Rows from block 4 of the audio encoder of a small contrastive audio-text model, named by matrix and row number. Rows with one number belong to one neuron. Each number is 500 + 50 x the weight over its row's rms, rounded and kept within 0 to 999. All counts start at 0. Numbers have three digits each.
After each neuron's rows are labels from the 100 clips, of 14976, where the neuron reaches its highest value: "responds to" is what is common among them; "lies over" is the class under the peak. Only what is clearly more common there than usual is listed. The data: drum patterns on synthesised drum kits. In brackets: how many of the 100, against the usual share in percent.
# fc1: MLP up (encoder.blocks.4.mlp.fc1.weight, 1536x384), inputs 288-383
# fc2: MLP down (encoder.blocks.4.mlp.fc2.weight, 384x1536, transposed), outputs 288-383

fc1.621:469417414421554464455513519534399514515489521455544462509443540496518505501511507480509494445463563465484493495557457479612644395431461487514492607473510448535490600472575510493516486443543510458498567442572428518476600528559432479421478555508617427399445470523544555547529534471564486485
fc2.621:574460470514511422453533543510467383437465432513484549434472532450440392462554427509533599482482579511510457517531439551440341455515527527397510497526527479511579423549522434435495549481480609471674517486437461549432471447545480503463414511481514588569515570452542557455551488474437453523
responds to: closed hi-hat (100 vs 36.6); clap (53 vs 24.5)
lies over: clap (33 vs 0.6)

fc1.444:445492511540453585536532464383528472553520578581516647574516528537404503542469406476399476474484525530477613412515527546575560476478545429553423507492525498561503425514473531478521505495603421468516589584413431561474542480445416459476530522511429565547544481474487482525404560536506551457
fc2.444:501552382494468535488437468468473555446455383561472485369481524489570507484449550533430588413352520477505415498490418517534554497522472560546445460493498580506535494431540433505589435542541369541492524525497476412552564514505526447498537452564541465469530454534442519527532556517535442554
responds to: muffled (low-pass) (99 vs 12.2)
lies over: kick (50 vs 3.3)

fc1.361:415441519448505520446552523500551535491549516526484453399502473426481532526469466518565546503516448526558424501524379593569541412379474339566479519389584444466497485448549610485505508517506475489554518539478538489485524544571552502514520524514551497571496422473472436503532459538580468469
fc2.361:490550475516519540524508495425537470554473419485384427477524506508562493516547580463529474409481501473525463465486336548549517453435483486566511494515481570436543510394426489544510453486462387532617493445459552419510459484539514529478532467541478398538418494583493465549520513469514602463
responds to: muffled (low-pass) (100 vs 12.2)
lies over: kick (56 vs 3.3)

fc1.664:532463421593554510614371440517519515501535568480497532448526533479434493518402440425436464555545516472571441520499466488485461555470487585512481503471534543508509548481427432521645448486493513478498478565457565510541545448462464482508494473458471493455540494502458373485468598451452489482
fc2.664:506563412473432610462511474396528581484563429479461523506521428466416573549555462511512499444522484565507511502491546438487500441544452496546563581447370528480524486655506447570498536511480465479454552542476513400443477459434563506494499602539541365468521529463474510492500495493418511569
responds to: breakbeat (42 vs 8.5); march (34 vs 8.2); clipping (27 vs 7.9); text has "clipped" (27 vs 7.9)
lies over: kick (81 vs 3.3)

fc1.301:468479462566533432463413492488482586502489549491512509581397522387503469521526476504481512413488545521556654528488643442570557499579483508501429540535511520434411524463475537514496465559468471519506441511495545428518527409538416521481540528415533522504536595520486497533548612465335533555
fc2.301:519452548498494524516528498542586554546488469544474460369570426530507541542477581532586467494477622523535519544436535506456444487513475412502537479447458573550456486579485481480521442501593537526498489476533511499528486573518443533507364494540460513461501421504499513525477470507553532581
responds to: high tom (61 vs 14.2); white noise (28 vs 7.4)
lies over: kick (40 vs 3.3)

fc1.197:514559516494595402499460563484464541555484442503506540532561444499520539501455486561498462587555545529461554442480461522568532397591469529510518474432475494536498520505443506502540460407397538520433536524503513467518461559454514509504549530470544456498556461487442485592602508498475590530
fc2.197:526440485517516529638447456571567442480510543524531506502482464513512554457592478485530510453530591487527565502395525481546605590536455426498446524507613488428418498490525458511501498492492571451547350459539515538510519494472431597484499443443444537557509500484447483501486507544558439505
responds to: clap (81 vs 24.5); breakbeat (36 vs 8.5); low tom (34 vs 13.7)
lies over: clap (40 vs 0.6)

fc1.29:472416475519523581554517486393601491491581505576565565410562543450564519464446521536531534615550484617550515584554452431561573499494525519530470449473495495419505570560526522504535579508532505387507522516558530580503391503556471434456512480442546472568519495487528459523462543525480515523
fc2.29:485510441487412559500502635480506507506465549543550426494456506438535481461517556507529517557527454513562555464435459512400533502486472526493572507581543476515524538500482539524457505594554464493506516581451474500517506511491458539624413549600532450523532452563511561497493497455476536473
responds to: march (87 vs 8.2); clap (67 vs 24.5)
lies over: kick (27 vs 3.3)

fc1.111:536519428508457492472470439502488598519470555500523504538446561500454521494545458547502529506432492561521533518500483556475520490469517517508473498535590488506516484568528403429498489522485496497515400522513519507456453501526513517513483525465482468526487393402550506503532478542522514398
fc2.111:481517419503492545518452529564411525483513594526482545486460493452560464450531439421521399513466539477519496549488543387527479506584492491430450457573500589497368601523399493516483410516468562463390574535477556563548576506552547498518417486576436526517473543522370463499511469548517499486
responds to: high tom (100 vs 14.2)
lies over: kick (32 vs 3.3)

fc1.134:436512505561579460465542457467542496471476592525441534569525505485480507511574453495539458520501484554560482420489385487521534480462516474496586607504478579567408528487497493486460530494604538538524466535593596493515520522446550446529417537417596491422463524440511500592502503595539468488
fc2.134:458518520466500514532500528514566485459434522495467486534450381517590493509522540472510459381544461497494486590425493531529476498470450516418431521495535520524490467594513571473503561486382522481465482521524450440463544524532528515551518499448463572497592537531446382550563493487471475546
responds to: high tom (77 vs 14.2); muffled (low-pass) (36 vs 12.2); pattern: march (28 vs 8.2)
lies over: kick (36 vs 3.3)

fc1.737:578494470378440478467451535535534406489556482458492510417516574476547518540483468495576485461518504445536517539396421500504438448535453487574511489553490597498514596557563558545505521550483488626524506504482476489545499468434514516515617595544450506463473511449512411533550499564486422527
fc2.737:434403521477547570496434521472517526471435507529449484533571603442551521450378513483560503517541425478496429472568579426555484527413518505481497451528540503531443461537503529412540490524520521488507557470444468408574639416505498343463364469467535487539505500502407556619493537496543489552
responds to: closed hi-hat (92 vs 36.6); rimshot (66 vs 24.9); high tom (36 vs 14.2); breakbeat (32 vs 8.5)
lies over: closed hi-hat (43 vs 1.6); kick (40 vs 3.3)

fc1.441:494511623476446496575511562501462512497575500530444581480508539499544523504444480634503568535537473429476602465522514483517559520522550507484522440519564459470481504538465492511430497551600469518530447546498490546375551538448562469505589500451507517536523511570439506455505566405492441478
fc2.441:452476447418498463431557533532433518474524505456492480403500460545473590511504521490483486484496555522513517458482382528513499417472573511406438508514484469438641463562508511453543408491473453461596427503559562522475430574548559466464524467464542491507522509483530433540411380350546469431
responds to: clap (56 vs 24.5); waltz (42 vs 8.1)
lies over: kick (28 vs 3.3)

fc1.462:518438578497478499438415611521425539484493438537490461515447410433490480498427449508513510495551397456487445498529543457478511501553483500501456415524478493445445432477459581513577468577431491552493510562504536434530548501416514566567524514522552459539501576563470484521511539554468474548
fc2.462:510542556492574540571440537445506499475475506527600439583554528602484518552493551441437424487555528582517464523462527474437491549463572412512506489556488469530376462457368496475490479525501564458513464504579437447432552446550489454490403457394491612414502564574483408421547410494493589538
responds to: quiet level (67 vs 29); mains hum (49 vs 7.4); dembow (42 vs 8.5)
lies over: snare (26 vs 1.3)

fc1.672:522499522521543439413521496499533465548481457520514533591553440458410482476591546460474484418538473527497488586612467571528487478429573484434496510459431456501487483529489464435605483537487520495502504476591562460498492589493405533498501519504527426492551507454420525444583446453506563605
fc2.672:523493399534521518478516449538550428537477453484510390429576478447506542555446387472495484455564479525506473523485520482424490431458488425491519470466429541510509531493520546577564511519471434592503467506465463419452512535530534478466515518503488466490431492598507492500410476550412503500
responds to: rimshot (99 vs 24.9); breakbeat (51 vs 8.5); dembow (43 vs 8.5)
lies over: rimshot (35 vs 0.7)

fc1.486:498534393452521492445474529553546530480457500563488415544599518461416499424526509528486394553496445485526440614421507481494593508500433525567481476589554494499523599558478566481435462511467452528452477466555441482526491527571485471489609459534497517505595499530471469432529495563517531476
fc2.486:590510509543528466485428502442527496568519504490478514505557516514456504476522495529580507483536479493434496486477495423455479438479469432465548530506573531423523548506529484546530534459492521440505530498460371523586554371462491579532520508581557530385536532509525467536513474442549512512
responds to: random hits (38 vs 8.4); breakbeat (31 vs 8.5)
lies over: kick (51 vs 3.3)

fc1.434:489498525495637556552567418448524532511487477488478476416438506551418443454470451498461472433524460455575468525443497526521418503489479465601459541492411529572430483453472518459533489484492495518475551425392439519442440513481454464591507410447544456473535422440458528517462520451604415505
fc2.434:530476432587546482521522509398388455488483468505469468549653472427618440433598529531433531557391506554511586608492499526437493489453532516446558477450560518402531477494487482589472479451561520428558426481479541530597462475511602548572488519429505477501415511616430493548537550389412481594
responds to: march (44 vs 8.2); tempo: 70 to 80 bpm (26 vs 10.2); clipping (25 vs 7.9); text has "clipped" (25 vs 7.9)
lies over: kick (31 vs 3.3)

fc1.558:520498505545537515527552461482402429451454558486521596545415506508428571600518459432568475511470474369485475520520487544482480489465582521480453360412413524481503590500496464437522473551467587527464494505388457487458458456482560496497558534502596546536538493439535482629469498512513501538
fc2.558:443508478523476517434472541532422546446401573497485508480499427437536498360403447455459564491475472449530634574519525426506485488566510449582496558385553451512489539471478493527559500473497510555532484518539390488483503571482493552578452492441504443486514491531489477398482452420506506462
responds to: rimshot (100 vs 24.9); low tom (35 vs 13.7)
lies over: kick (29 vs 3.3); rimshot (25 vs 0.7)

fc1.80:512527416521526548509480502491534566445518635510454474532431539456454608362565476601555504573491544527494462557432513517521453496594499520493429483500608564462609499471447461423458475502487515476527402584538548533577443539458483603583525584499534496573484394558483490472528524550515463505
fc2.80:472585413456507434488457491510516545488620460531489364460509539461531522487469501455481527458468441501410535519528538520565505374542421538486571542528537513401470428508427528565473518493504484508538578510421454532472598421520596484482532487491527425526562521446464503477480583440445444476
responds to: breakbeat (49 vs 8.5); ride cymbal (48 vs 18.2)
lies over: kick (77 vs 3.3)

fc1.474:659565478533515446455514507517460517503474514491475540512629450507512489538507558546506483582517506517457401501571542532455534396439485590520491551413506469613535384517557467511556537403477471459506461523451523555550516457454531460465474518525484383464437370531502538538461595466523548421
fc2.474:515548551493481468439498509591607506537511561459442506574439557458556460433523521508449491486441471496540522522605481553451457503497509538487474486560363509483429486528491598500530561467469574551593533520488459380452487576487577523463481440447541641581464476551498509473539541540541507518
responds to: breakbeat (69 vs 8.5); quiet level (64 vs 29)
lies over: rimshot (39 vs 0.7)

fc1.675:550547484470513409543529526562493622522508435482463588428484481527444486508556501569414508468466508504495541387517469476603477466428465579528498520491466580444509497487474544503401519563480444542468442449408524519513472512591537525494494533544469490559475504493545539395498460490514536508
fc2.675:624430476557528410534493585447546398546437533514473465529406537455475461427509562498505576494490462499533461494526488447493434425467459535508389498606494483521537433505492490499492551530473534546488442469448542439458443527490577459546666413567504466609580503449611550492466495457442559451
responds to: ride cymbal (100 vs 18.2); rumble (38 vs 7.3)
lies over: kick (30 vs 3.3)

fc1.208:483363386603491471563411432542461481367510609549554485542560529549444521498579476415588433501522500533454431371540499471536486502382511465500536524486452557510518571490529483552491553524517508508405392486502579558511450516427479488524481514494447491472549448422564467484366549540537437471
fc2.208:515497527488520505413451482508561492423504481499534523523434472489529512468425432545514508541452473506535443537452452597502484353534480508499550530479505531518501523491497490507532490467486557518510532529461553476522552501514511509543496471551489468501380602523466514514550520505497563495
responds to: random hits (32 vs 8.4); clipping (31 vs 7.9); text has "clipped" (31 vs 7.9)
lies over: kick (26 vs 3.3)

fc1.331:480376542553427487485532471521593514479517448510438531450474498564542425426567485514511488460467463439497501487517445477454511511583542504440484559435509521465500501498528571550573442521488516498583494503534501593607453545429521487508514454390467502454529538513458448559483479471497440531
fc2.331:480481540446406460580532552487497513429447603475458439505518556533552461393443495526515571535446499554449495486449570567536486497521459470519411525517533514523473502495506547568524472532457522420536512407509500450465566523561449420500449555469497507633494498486436427514473599463504542531
responds to: march (84 vs 8.2); rimshot (56 vs 24.9); low tom (47 vs 13.7)
lies over: rimshot (39 vs 0.7)

fc1.47:456547451534590487530503401495555546547437584465459512519556550512490482533585504393506453487531462373471541478528541518476469512530617460548462579417415502549483476457335508494514472523464478510550481494513425486394563514539495541492488528443595568472487498446539462488551542482489539485
fc2.47:468550548470498464478554520452549561459512489501452458503463561483534559560491515509536440453438519508474443607486432528492448468511460476517539487536607396421463515513477495493476487580431431440457396532551606570480495549499521458486519478430493443486425365621490472453383532525491507489
responds to: quiet level (77 vs 29); rimshot (65 vs 24.9); low tom (60 vs 13.7)
lies over: kick (26 vs 3.3)

fc1.383:491548493463531446588524457549480515508545481485451552435451460512483509412504431475509540507451525639424504478498490501534517492544512445422551512462431500546477448452389519508585481430602528431497460547499455531488612460525538406503491472517554466460486497455562371459513458418478494532
fc2.383:501479500540537475410499562500448559458494524463460510435460545567529527440484518461487478517461463560518535453451535596540426511387437495527489493479528586498523528507501487552473548414511553481563441501540601547522435516461469487428438434517474511463519576478544519459513520542483512529
responds to: ride cymbal (63 vs 18.2); dembow (46 vs 8.5); thin (high-pass) (40 vs 12.4)
lies over: kick (44 vs 3.3)

fc1.345:498528443480504584498486438520500512516520537457503500634479442503549429560560452463520459562558433478501530528423636519505513453434515571465449525500473523486445440545529560505560533443397427476508456450372506534489538477584493492485486451441528488545423515492526626560521559524563430470
fc2.345:514495559500496522402549493488491464587552478373434466466467512606543587487501529523477490543448496504564497435539468535353495485514474582566464536549536431455519534479483467472491480416512503537424453532455440523490503456512532575494521452546479459492535541478627408529499611518455442480
responds to: rimshot (83 vs 24.9); low tom (51 vs 13.7); thin (high-pass) (40 vs 12.4)
lies over: kick (52 vs 3.3)

fc1.372:463571506570594553585514472519464544468533531416554499519471494529562498440444476522503509463561498437485426519475468569480541562593536610605570458442466449598516483487482513476476452502507479524523503518469429516475401507559517471406472567512468500554433491547524513466465549514426515401
fc2.372:497427475444525518511518476451533589537582534440450508507498516574488471509501440458482489498481528430505473483501431450579526469457548415485483469417482589498472493558532492544493493517460597481555484551449454533482435547451576442480539505503491465428558544552493569529481435480482464477
responds to: clap (54 vs 24.5); breakbeat (37 vs 8.5); dembow (30 vs 8.5)
lies over: kick (87 vs 3.3)

fc1.477:503478516484424476509526520587577527480467501569422512440475516499508519511539509522529533527487517476548552532480509464353574465394497521538521496539560491466519560497495440399527484515529577491552556459420584426515498552488443454504522523554504452549560520566374435487467527481455461406
fc2.477:431479529582527442508509537498448483462539581498427504530495492523479495494515582448509524533497456448561543498547467452475443610566532426474543520580581525463514463496517461599481452514562558516432500487487510540459438509483539442499433357463460516486555457544498448516487402447457418452
responds to: open hi-hat (81 vs 30); half-time (39 vs 8.4)
lies over: open hi-hat (41 vs 0.9)

fc1.115:510516523468549418432471553430517442517405470506498445547499526571525484455552481514599406530461497512578493462475407505419526496455464464602478556484497418508591523476514538533365549441576534531454481510494533438566563560568531371457624533548439489491556430563546581559544506493468520541
fc2.115:482406591524524603516488519426575561587542491450469489317476595417493501475475481480372524438530516508405481456481537543465505458566547494427471456468529481497353516543499417432473403512517495566555514506472424481527529491460570503523522345450553519508427502421442434430530492557477403415
responds to: rimshot (100 vs 24.9); breakbeat (48 vs 8.5); ride cymbal (43 vs 18.2); thin (high-pass) (30 vs 12.4)
lies over: rimshot (58 vs 0.7)

fc1.579:543542485484492411536515493425549538472319479500348516561539485593471485417496493596490468443433546485515565504541437538496487533502469514481431552483544506534487495437572480510525500531496555480485508551486446461541463416483550524482476584531501420525589499530540504446438495372455562480
fc2.579:503479460493523492515448479481488512481533508584479604517545441472412473581542475521550474501561436614490505491476529463475574442543490565489517410488518480444462475469560467560477505507593459485505616432573497465507564442516516547501566495483478453565455472420429443481496461514471524446
responds to: march (54 vs 8.2); thin (high-pass) (53 vs 12.4); random hits (27 vs 8.4)
lies over: kick (56 vs 3.3)

fc1.667:415535569501536535426536491577513482491502560556511570559436458564543467493488577489512486463438506473469533459501415485562468445530534498492467552499551434526472503540570511503482483366586466540506471485458526446440519485574465504461505449515550487538477520369433500539452529467563496471
fc2.667:630534517515500490500469402455453511474500472531468570459571414512444456496502485594498520470495592503556542550554563557445417417494510534468590514448508458636458606556591517523487414505497515523495487469452449507465421497463470491488580497486595482542517490518464471518428481419592481520
responds to: rimshot (90 vs 24.9); muffled (low-pass) (36 vs 12.2); four on the floor (32 vs 8.3)
lies over: kick (26 vs 3.3)

fc1.203:554434494482561461463485481495491532479476475516552499505512509425522476489500544490446577458584484445566455417501528545511522505476524561541453504442526495443525416511596516443505562502527484546520543530502534480511486478561519518520508430469551512599591445488513552504423517492623580522
fc2.203:465462525519446484503477526579473479513525547496488608564495412493503490558470484567389391556562428455414505529517417555544551472520474589600455513463399463564556462506593531520489487519399490484440466364470500450530499522469440479489557510578549404561498517542538473562485555507361486433
responds to: bossa nova (78 vs 8.3); muffled (low-pass) (40 vs 12.2)
lies over: kick (56 vs 3.3)

fc1.598:524534565487500471464441444576583514495490556534505444600408477490492439507554500530503562406486466504456533476420479516553500582433507476429513530547445508494558476483537512542430472452518508474492510596468565512497679540528479537533480518487618542549509485434516537448451420449593475400
fc2.598:450592516540535469367525609423534387519503503567391485505506561468491650621441454459494431518489474476606461504492511516542500510468475537432461493456528491489401561528502463418434504527443562578508490511590497508462475461539466430584475494543523544465504545528499551535480537433489470566
responds to: high tom (78 vs 14.2); rimshot (75 vs 24.9); thin (high-pass) (48 vs 12.4)
lies over: rimshot (30 vs 0.7)

fc1.12:575585478532590567642501557528412526586495466529506499488549408461462596468441483489446515509523459520591477514421520476551549638518587505486475449496473501518574503531523548530497516597554531443534575571471495420467534451465555510522488524512552468506441554445495480499468539511510424520
fc2.12:549440510555420471475488431487454569454526548493543546533453435489498513456521553499597423505539346548475530498534519523510501479425425546550463421509491465488445523452461545529442518534502441394519510493543448472528491508491504506451470553531423515619515453526527469496505413488553441553
responds to: ride cymbal (69 vs 18.2); breakbeat (37 vs 8.5); pattern: dembow (32 vs 8.5)
lies over: kick (84 vs 3.3)

fc1.572:557441623509491542471587481595555457549457448519459474484513492506540457504498544488473491478551430468429532600455491533454594476425483599457427437596519559533514478541520441582520505536520449453533513487552522460528509506452570501443534543543499411532540460490473493547457532486538501509
fc2.572:580480499427508485462546411466549452383533406510442474521440465514526487592440425436443481503523477513497478471515485466422387509409575499406472483567516529581528505518463530548486498494484513554477548551481402420365510419506472464524507427420419540500425553519538515412503529478469589579
responds to: rimshot (100 vs 24.9); quiet level (68 vs 29); breakbeat (39 vs 8.5); pattern: dembow (26 vs 8.5)
lies over: rimshot (39 vs 0.7)

fc1.606:467547442503482516507483481444440514479476525540519480525454549533522470509447510528453515564430499553645527466454451533354495531506495537479412439523545464557541577502508540493406532613554515485513470524563514400543467497450517497456553533508469512558543402444488498568551453463571537465
fc2.606:453465519530539446546646572502523515479534439459481448443494491532526461575484517484556543490527474469515561564509546465483521493604479488528458542512588453480469576525473515497547555498501452462472353448471537526545601501510564473503471436476498521584474450528495462544496464410484509468
responds to: reverberation (82 vs 35.2); text has "room" (82 vs 35.2); text has "reverberant" (82 vs 35.2); rimshot (76 vs 24.9)
lies over: kick (31 vs 3.3)

fc1.554:410489495471513501455539503523444583451521384554417572506404441611452399486487445507460479492518529435482434514500499467521453500551455504500431520453507553470461457517442493483572481506414458559474409588376503489485487482445520458485434606470505528496537490535502576476401551503492499442
fc2.554:502474525505450396606532503483553390441509553579474480518475509508574526485530550498459448504552419499479479520502491489469504513539522478477443529547456553579529538596625451538517524555540498443459558390502433554552588479448410485468572481502586536480379483519515544492543585474518499507
responds to: muffled (low-pass) (59 vs 12.2); quiet level (59 vs 29); ride cymbal (49 vs 18.2)
lies over: kick (33 vs 3.3)

fc1.221:495455490531529549471512528563462456418580567517451538489488388479536538502545693498544523536466505470487552488557529502607536483404487413466416454461543576477448478469477544424510451374578508470499461468613608525479481515457430489473464495507500439498535417502443548478548576497483465496
fc2.221:466491530513469541523447416437515505538451482424533451483498467433445492394489510483481441523465489497512428496521591573435538511577404613460477544515590459544473535520482460486544519437513523519482499500487479375504513498501579529502526535424500440500545553612512542474569395491462501468
responds to: reverberation (61 vs 35.2); shaker (60 vs 29.7); half-time (56 vs 8.4)
lies over: kick (27 vs 3.3)

fc1.100:597565498529464431468393474557452441569437515495551500539482515562469495525473487533611526500459572520492440484539466563414477544555575483526417532471518509557494450553467507521472576474474489454571464434519450482556485454385544491480496574532439456428474479416499487522409540608459569492
fc2.100:527481483394436536524525401471480541530421544499499569476348479480469517523527469430561434484533454512523368469556479470430527360459526493469540515494512571567489501511530521419602554485478492440448418520593475505478503469471455494545495524442469515438510420540505483513498521530440456489
responds to: march (44 vs 8.2); white noise (25 vs 7.4)
lies over: kick (75 vs 3.3)

fc1.647:576496496528435490493525481455521504446475544589516429470568522532525568555494476542488493381474594536510519455543509451427507454625509526454467596521416534550496535397484536489525526562455469524552555511499533518533541500445526503451515533522468411557465401539606477530462460520547509421
fc2.647:496425553454465534525537504570488511519496552467477566593534554448490579553520490531479440443572501485508496537469450549502507575533482510462391494540446557532435440497506566481381548370581506439474444473500444498557482513511549495456596542441498595475462544488492583496500571495529518541
responds to: rimshot (100 vs 24.9); thin (high-pass) (51 vs 12.4); breakbeat (47 vs 8.5); pattern: march (27 vs 8.2)
lies over: rimshot (80 vs 0.7)

fc1.404:533526537558558538531529534525462588533443440503423535480472591515499481445472453563427502531474473467520485536511590453487507499434504445597513561540485528464517481588505535504564538478465508543390457522520503498495510478565507570508476538468464516510477491497387465470410590428455520500
fc2.404:624400524458525474504576447557551520594493507545515533489503388531547443493553528478474583585492484576493526504508476538444365478444524533601408510587557565443544544403492468499501500629450511531570480457495566491529424434450487483552507496535524460570498445460505506481584472491561516422
responds to: ride cymbal (97 vs 18.2); dembow (27 vs 8.5)
lies over: kick (53 vs 3.3)

fc1.119:589489553405468554495509524492493558559499554479504487486474496525527416504508472459509549485444558421503448570440494491487484441512396448439501515542525474591512498533492523492456537441479567479492437456517514579497439455525487623605429529487562489560517532564436512466493513496468611523
fc2.119:446499494481467549410430553459588597525502474448463519501456513523476526438545537492529444528493520504488499429463543612451450547533532537492486488482464552559496474486489495472427429551468415554580424527505511451492442432507547379513487523478502429582568458534514526531465487383486577444
responds to: muffled (low-pass) (83 vs 12.2)
lies over: kick (77 vs 3.3)

fc1.34:324499467530477501448475518510539559549532487462429372510478527565614474518535514568482517510534420510446577458476516525500545510456521504509500470479518485485421381574513454547428500554548464422538487474576551432508486496510466550497498585513479553492437517437550538528443456510486462434
fc2.34:488492564388525505587510570453451399516487495529515513512444506528562527485510545424487493519493513518472486443579530470501469512522442469520588532542513466474507595547558627437446575461474485579481501617480527641549476444559545481474527581511405575440462401530526477412560427501525471470
responds to: march (42 vs 8.2); thin (high-pass) (32 vs 12.4); tempo: 70 to 80 bpm (26 vs 10.2)
lies over: kick (27 vs 3.3)

fc1.262:408436502392540522495448499543476489482446454456505576584413485490527514512554428433461531495516552532400490421536456483518511574511453518533512472517524416549537492487509506536440482501446475515448510459461500462397536496456433463546482542528529525520462534445433515442503481512562519483
fc2.262:581651386530521431459481502531521467653457483484504606449460432467552466528498500524570479525438499495492503462526550484614591568425569490441488500512462491469452512475520496503564471538468543591550473567514514563523564425536553491488501497581420559540526585553546505504492449504466545543
responds to: five-four (28 vs 8.5)
lies over: closed hi-hat (45 vs 1.6)

fc1.563:585556521507498515488516474494628567482524458568481616519497541504524473518548498481404584610423438504519504484476542436414462567444402501584481567465495531446443535449488466516597470411425501547509488469557377474497481480528474523532467407520557516471471468513443491414531536553477530458
fc2.563:552460383496528488509625521472537523429587598513590458523453506439432498527425542482486454488433421459470556557504486482524516442473625525454588484512470476548494387424518548489507499620462490420478447555491436498527494504541500466507493463461401487474454482439538490565441501482528529490
responds to: quiet level (58 vs 29); low tom (46 vs 13.7); high tom (46 vs 14.2)
lies over: snare (25 vs 1.3)

fc1.570:567462416539487517484583567539430480433553501557447500461447557507579501525453453469532630502470498461456479551495464542539480477478488518500425448502498514466491465468495495483564384501431490499442508516412458498594414477566546518542493452553525442432453455536500532570498485505523472530
fc2.570:527500494457468518601502418489477587441419491578457464560462511526556468503479550426487557523524432555523534386459497553463513506508467513501566521453416363535423535472510476544505454414495561516463521530522442503449455485392491421579528596517452479540520496453442453561515517491526542544
responds to: muffled (low-pass) (68 vs 12.2); shaker (63 vs 29.7); breakbeat (28 vs 8.5)
lies over: kick (27 vs 3.3)

fc1.587:445562644534509444426545454413565452525490492548508507502424534519469485547551491524505488509568525493587563496500458534578517670435502434440535472493505532414531524499582508417615490447544461525476509438494478552539546476460561526583564538492427518521467458449459454531429537425434572413
fc2.587:477544490527494482509477514520517473468543495501498488402507570448559467453515516489518410431494566503531487537522432531502566480538509460487564391476499529494558507494479548518542445525577534502544599545566474556458479479508441492554445542576511500521554518457559384517492555541538509499
responds to: muffled (low-pass) (100 vs 12.2); low tom (31 vs 13.7); four on the floor (27 vs 8.3)
lies over: kick (29 vs 3.3)

fc1.219:521623451629563534397508492506462542527451456465504595535440551475453404556501489459477592481479459463437399525458537504524535506447424391469456516542584509483546537563529483599456434492493537536480514484512516449445538535554426536452521467438493538470502564554496380491480515519545469529
fc2.219:449569592402496507495491411501479501447459604524503555465461463557585449426470539547487448494537552469470597554506384569548508549489550496624521488418425509569493490540464481387533495505487467484543533524511536464471466500530549514513554495527490483544433583474548456486443534457527554492
responds to: open hi-hat (71 vs 30); breakbeat (55 vs 8.5)
lies over: snare (46 vs 1.3)

fc1.127:461529579502530511542547407431563457483489470486477524548511602398487482568506536620553637466550591457491501506535507463479512507530541585491516462452589466497553486470493477499556513419464506539452437527508553459502427510530450511522492547471571528457403477552502541507496492606523485522
fc2.127:591418568456508459429554476479535386496483559498532419567524518526493440549369542535564409564486441505548429523464484540497468499444486439555415546471433493554487477507490441476481496501450491543494503549463573549502425437487465450458490400536578491531493443511570487510509444461497507554
responds to: breakbeat (71 vs 8.5)
lies over: kick (39 vs 3.3)

fc1.298:543506535438478544465483560482457524560547475512502456453399440563491467510487509383483559386538482482519496484493529508456460456628576524510538503545425474495502545417485431514456497437569539488503519560424542531434564521545481426553514535497492450524416600584455522501441459520452485515
fc2.298:555482514506465444481473428458495573431465559528461449518566529468439547449501548539502548540493422503423508487543391418448495538498487502533454536531584524485516505544443494569446460540500440496427459416488488445542462579456507489455420470525498486527513512468528419520491443506512445574
responds to: thin (high-pass) (69 vs 12.4); clap (61 vs 24.5); dembow (37 vs 8.5)
lies over: kick (41 vs 3.3)

fc1.114:623486498543483565526452461545522544500443525471462470515528486464520495468590501486527557455590493548463514542646481497598519502495516484524520532471419504463524487510466469470484542379421477508495547390572560476449468490518484504460498385504527608411537543477510528520569545525516466522
fc2.114:497609506481456500433460520530502533512512520520377521573464388516422462537528505479433477475433512475458510497542490409428507465532506570461553474480581457470566503524527410507530502500531568506514455464510604518513512448482465537521467488597466451543469477496424392470547484476464537545
responds to: clipping (46 vs 7.9); text has "clipped" (46 vs 7.9); high tom (34 vs 14.2); march (30 vs 8.2)
lies over: kick (37 vs 3.3)

fc1.186:593589479499408509471498540517520525491443483509457417609509453575454513549440470482509570518548536459515389490483502489539546493535561483543484435426571539543545458494542468520420552454522604534561593531454557442499458489606533516510501449454455484461480477468484496501483561420558491421
fc2.186:506464481513471462528462497474494469498523580532592523501521492443534503456450607470517551442467602402447480479424512468582541588477450473509526492429503471529569514553510517474517457493495488445538498570461532514469474423531531393454484498442461512539460474552591533498426483474465415517
responds to: bossa nova (56 vs 8.3); random hits (29 vs 8.4)
lies over: clap (32 vs 0.6)